From a checkpoint of a small image classifier.
Training: cautious_adamw at rate 0.0019, 19500 steps, held-out accuracy 98%.
Data: trained on gratings and oriented noise at many angles and scales, 395000 training examples, 3.2 epochs.
Rows from block 11 of a small image classifier, named by matrix and row number. Rows with one number belong to one channel. Each number is 500 + 50 x the weight over its row's rms, rounded and kept within 0 to 999. All counts start at 0. Numbers have three digits each.
After each channel's rows are labels from the 100 images, of 14976, where the channel reaches its highest value: "top examples" is what is common among them; "patch colour" is the nearest of a few named colours to the mean colour under the peak. Only what is clearly more common there than usual is listed. The data: gratings and oriented noise at many angles and scales. In brackets: how many of the 100.
# convs0: expand pointwise conv (model.blocks.11.convs.0.weight, 480x160x1x1), inputs 0-79
# convs1: depthwise 3x3 conv (model.blocks.11.convs.1.weight, 480x1x3x3), a 3x3 kernel
# convs2: project pointwise conv (model.blocks.11.convs.2.weight, 160x480x1x1, transposed), outputs 0-79

convs0.428:559605494496481565539525560516562492515536549374484532484487544444515568481451519539537464473539482626529594543511528577593513473509479525479525479445613469450490435604470554542564478423463554508531523487439574457467448474528504477551489451
convs1.428:578513428439491551502466442
convs2.428:464496516509426546539484486478499531508535490515471511584479421402513461470499451466364594488559405534495434484524517480448535475584410524426550456489497530511442476600494389498514527543511444476523515386611543464508494529517448483514471465
top examples: stripes at 150 degrees (62); very coarse (49)
patch colour: brown (28)

convs0.189:462465492430421543465497516455503573492583507483514573544520437475582433560490482545593450509483500508524558447467377558567462536498482439539559524454496523416493422439460399452559437479577500470443411526453474517393516474605508573497503513
convs1.189:455437485573520541493450420
convs2.189:527507517586517526463490449456461570497464505533509489493481579544482457426492579404552537516427490465521452484532453570527556611473477478463522505511551487554496546448561495515543582478461545548498510475463474597459442524590447527494529351
top examples: stripes at 0 degrees (33); stripes at 165 degrees (28)
patch colour: brown (25)

convs0.109:414568520515562423480504511564600463462381502484500447473482576500506495425476481574542460427562509483495557538471548557465497533496550492556409519496511504436474541583550583493435417509505459580456604533471487528500526470459536509475445615
convs1.109:397480485522442496477575465
convs2.109:570548402514430487389567489622628457483520467525522482515502494370450491534438440466450532484478513608490474520507577477523462442516492505523479490429580491431518525562398498562526497481426555527522530575566548420617415495481528480555484511
top examples: stripes at 135 degrees (58); stripes at 120 degrees (42)
patch colour: pink (43)

convs0.302:520650543478437556513467466465477533481482503449490577468493556521489462478499601501515557414498466500523511569570458543603612422536521468539451532432446456544430575533536536521528528525463640607608538589461451460468516462560497438563487473
convs1.302:474427481464469497436556580
convs2.302:543578487476497496411510520558510479482483469470603441380503532521444482504507627422544540494398574559455483644560468507575552487484507490516461525491470439522503582531517592573486500573462525517543473553505477474431528517506481484517516476
top examples: stripes at 0 degrees (62); sawtooth grating (49); stripes at 45 degrees (37)
patch colour: brown (29)

convs0.38:501558500468541481505461426447533391445432484520456453479487495544510494463494457539546492409528523465377549564540502467590537486498529514520440505477484535453573566444503492415407441411531416591465514511428470557464479510492527467583593555
convs1.38:546421536463493524497497604
convs2.38:576486472509409506372556457599548404478476564517523449417566513462540537506519527477503521458392523545411493540524476406580455486446557510501486495447513422489574514478463450488446583390475480521569537538499490450560498461545431487618518499
top examples: stripes at 135 degrees (63)
patch colour: brown (32)

convs0.123:519656479547504468515492448459521497472443507373436537471475618548538570404466489523518491447529461566509494557556558471549557445517563517483473581452531461496492513553479618479530512476514576600559595494487545477494460513522492362501534447
convs1.123:504526475431520503454505382
convs2.123:452367451542509569533388463452457530521512461527555515515458398483505502492542497490408552518517501464483470415515443422524493456485460421439494537485541478473492447436458420406465532487519382411452394439478444611453530496483577522469468551
top examples: very coarse (60); stripes at 90 degrees (48); stripes at 105 degrees (45)
patch colour: pink (29)

convs0.95:594530433482467519535480459449470469638533551439409558541535547503500541437547531440520562489536474493516526522539517485591583402463461460487488504421537525545517447508501489542474529467469561608504496425440576498443490540512488444534592465
convs1.95:416479569461463554501486435
convs2.95:604509484527505449531506540521560435511532547470441445441577486495496545503537424470453546557529575509422439423576489427564465484513540506514481517451537577472520529470434484503404551450484379464498437495551506514431543501461486360625540467
top examples: very coarse (92); stripes at 120 degrees (50); sine grating (44)
patch colour: brown (28)

convs0.165:516511549529483428469519457511490416444493552575460500522574511616533555464541489516605547509530517391485453527618445471437493496502523534480426518469450512480543544403492431463428559432546438541532431490579446501390536503549538477563577507
convs1.165:466482600477430551494448485
convs2.165:478532541478462489607506445483543481529436523515443519490542461532526534521595517482506522508492547457485439474547490422503542519480584535494505597460456479564539461399453460390424636433485449527521522540476366521380564452568520479545549466
top examples: stripes at 75 degrees (57); very coarse (54); stripes at 90 degrees (38)
patch colour: brown (37)

convs0.154:465489538528463466475490515505457535472655524535520526487436482537471447453433546526568540502461632489478566456473385529554405563478565448433592488467464470451527474476537426527535505419532486405448436488446524517411491486538525624417538492
convs1.154:464520556555467452436480581
convs2.154:494438428543537485472490384531426455519446452547475434471460463461407444428529526418445514522574517497462516520492488448519488427514433500408424478499502567491527511495486445478445501536570438410506456442490471603520477584465529534422362618
top examples: stripes at 150 degrees (75); medium (44)
patch colour: brown (29)

convs0.71:609520520451463442547511456520510520553586539568478420446527510425404490509529558417512577523505509469534503479405404495539548491429455478630521428493496509549457532466549498559470481523507495558491514480452506510529486419461464471586536492
convs1.71:496457582501459475465535404
convs2.71:451561495428377452520398486454533461530498502599518442542518510453493475369527541544556575451489404524457572581545417488587584459581451598483582463420524448480533527500604491519506450468463484525573517466522464525462512515564446452526541441
top examples: stripes at 60 degrees (98)
patch colour: brown (40)

convs0.290:547570543530493563577456475512491470562491605411429560449486552490364474503575576492510542510489491583520536444518414553583520537474445521552461450531550451550437544525592465505540470537445537514566529496480483475415539443572397417568485458
convs1.290:435506559522472397476545514
convs2.290:554546427500498347405466458582549417548442528488426511481549585501411394425447469578528539551493483554457538550469591517571529503452581529477483535451561552469551508466532551528427518483406528558528535540496430524554542553454429575463539449
top examples: stripes at 60 degrees (99)
patch colour: brown (32)

convs0.263:516549480476504438489497439513520476396432435483537458435452471518448461430513425469560499402492584460417472554477506499547531497524543553589485461556480508452561573473450528489464455442524447568369502573419503539531505485417600485592507547
convs1.263:425417514453492503506498586
convs2.263:491535438540477436508581551594516409595507520444412444499526515527512420461461489455444514566482548443436489538476519489456460502394559552507460518404563514503524501409476522508439531428310481530531532564512566469597602482468515646501512507
top examples: stripes at 135 degrees (64); stripes at 120 degrees (25)
patch colour: brown (38)

convs0.379:481605525489509436416483441517451502481504477516450521427435601595486482414451484555500537452487486467510459584531567475489474483526543483435481505468470479448456534508519482440493500453566503535526575465558514468447454495588500497492595552
convs1.379:486530514451478553376496488
convs2.379:460527479442539562546436415438489545517551461480488563556439490470508550457539486585467521473473520506540533487519512457509566500532463494510558569470556481446468397496492471496522536502544468492549518454482457505391461478678510461463448504
top examples: very coarse (48); sawtooth grating (47); stripes at 120 degrees (31)
patch colour: brown (37)

convs0.334:522612526431452522578476456421484480537562535482389536506570519441478481485521543482493579467494436455456515540532474504571622409490473532540494499462528506543498592456465497533411471500497530604525506467501523474466544476526478435598561467
convs1.334:482489558461424465494599522
convs2.334:496555465470378511552440477469601450579508515489524509505538548467503453456544603560545617485444443524476472581499404503588573456481518507511487513466565478544511513494539511541454464503424503533603508544524459458451571472587456505540539490
top examples: stripes at 60 degrees (95); coarse (40); sawtooth grating (39)
patch colour: brown (57)

convs0.47:553554511521522538532478479530465383487508543459487483438539557548446638460543485531525555514479519533495458502592493498481505466457474531413477477510532485467496531510475487482498498485536434446557497421554500420400430512556480442560587492
convs1.47:389484451517490503527472575
convs2.47:507533530476459463405557451460560511435493488509450599503587498473451548565464595566494532464561491592494565469442452438497496493500550488592537432559469478454493562524489428493410456444502557568467497599451536466553536489454456484506533471
top examples: stripes at 60 degrees (54); medium (50); dashes (48)
patch colour: brown (26)

convs0.402:529531453506491519458579496658435546478508508489561433445550531428458589487434518440514541472477557552487520566488530467408505503476429508513501454477543457472410557554491497610420528555516494444516534541546581447519480478444611569522442532
convs1.402:387512480447562503462529510
convs2.402:493527585465494465627427519399604504505541445491459490567495518504517483542576466523495507422467469466554426574531454465496478477494399444516524574471526437461519470464475507433514426473566483572474483548577463568443448522586466476439590491
top examples: stripes at 135 degrees (60); dashes (42); stripes at 120 degrees (34)
patch colour: brown (44)

convs0.250:565521429516478534569494433516417468599495539491400535434465546425463496515497483407372603448546459563520371498494496454498569476509424472537494488533539493562438579495549465543475546553554524533497551430506488468492514498519493467571591502
convs1.250:491457410543529545444437525
convs2.250:512583461507432507511482565505503466455553486414596428407599460521447520426536523440518562538428582596432531481512420601631616422516531496474471463540485426488538570505547545520513547449488595532521452582464497479497483552461394544590534480
top examples: very coarse (85); stripes at 0 degrees (53); sine grating (42)
patch colour: pink (27)

convs0.407:493424504518469489474461490437589521419482405527577422561490440501501543522539481514554430509431514532518520465493534438503451480590539542478473517492482511468598403500385480448468477448434406487525472548542483489478460492483551489434450535
convs1.407:488508406520554549518414492
convs2.407:530563441520446516513444528491542420553479484460513485485572531504433453416481532478528654515492461557416473574570439544601610428511486465509460476530535417547492587474592523563465522543470546524515524529524526470488552545471414526539532468
top examples: stripes at 60 degrees (54); stripes at 75 degrees (37)
patch colour: brown (25)

convs0.91:505560603511556503517548428530439511433532488556501545449496594613459455478511572521595525424442558461459538567532448575525519549532540503579528512429481519539451601464518529500557508477523497538518488500417491540410503402578504439543527521
convs1.91:490538463447472528418493591
convs2.91:558559554516503535379545456546491497407506427472531537430450546548542530461504568533577488435438611491452480495509485544571425499503602421532447569407375492452615558477441539530536441439497512554536438538465468539521455484595510441541479467
top examples: stripes at 0 degrees (51); dashes (43); stripes at 45 degrees (29)
patch colour: brown (28)

convs0.97:524514504524461495402568483563473567392542468520616446426501510460471589448461506533571578461433559555514428487483454498486470468513509503469553463518554531431504509551437482567440444458556480470488471514558596446450476498491629499496512496
convs1.97:437500429447572457456480462
convs2.97:428449386516519481476454537478464561548493436514484501522479497592546489489505451458560408481511419488508534598532412472544487526540402429517582474479417405518490458453558514493539491528574534489469546464461501581507462582490443567380450443
top examples: dashes (48); stripes at 135 degrees (47); stripes at 120 degrees (29)
patch colour: brown (36)

convs0.429:533492449597448472463580500460420556463528508569467505457512424486505529537467492552510551520453510551522556521495490418529547500587548548499436461552566571592575537466510367488380502428426462554493466562480504558544518419512576543502489464
convs1.429:480450499465413498576547552
convs2.429:528486550627462469486541409525462525481546510596491475426515477476541557533434453525482545566443525561514482445536501443488535451536651574449454562490497476544573559471498424519440527480436482555489522532500457538607441402492519465556482485
top examples: stripes at 15 degrees (96); sawtooth grating (60); very coarse (52)
patch colour: brown (48)

convs0.126:554558444521529430436605557550433570433521498496588482441517559437497509486457516476523433519448573522553469556451552545472579574568504549527562425539545561512450511550457522595519547505509512521524526564553553533511523495405612503571438429
convs1.126:458455482472620468507478460
convs2.126:443436425459454557472432502489542395518473485484497491544485484472553439497590497523490502434494461442394551524516469435564378435464546413499486440387460411411544413448471453419523442442588464512457480424502481497481542501494460497429514587
top examples: stripes at 135 degrees (26); stripes at 120 degrees (25)
patch colour: brown (30)

convs0.236:509540519539478518472525441529519541477490486510462443465497526444510598429457463514443492462439488503481501560509565456485501433520503485443450504496542445414441525553445508480419470548575507455595608465622491376454502498538489488467513560
convs1.236:440484449462463507443545589
convs2.236:493466496490491475418519397576542452482536547417490580479483548367505546461474569568494542415424596525447519568490509520528450480384488526567496498526444431389447437576475488611503510543519470468445528433498577380501485509493466514516429536
top examples: dashes (48); sawtooth grating (44); stripes at 60 degrees (36)
patch colour: brown (27); black (26)

convs0.403:570607562494500552489499473501445440521464554478462563493501546528547511476479531535535496422545514508456522576642480489608573482505470493525452574461513533498551534561484519521512524435484492615498452521400471518431459463572523413640525469
convs1.403:486517566399497510456516428
convs2.403:513498527533524535512448492448476517443495482468591521479498494532480499435525604450489507423572549521513429376620462536495489487549449511463465488520485433507453497492505452504510535523512450368479357451523484564365485527488544498473445470
top examples: very coarse (52); stripes at 90 degrees (39); stripes at 0 degrees (31)
patch colour: brown (25)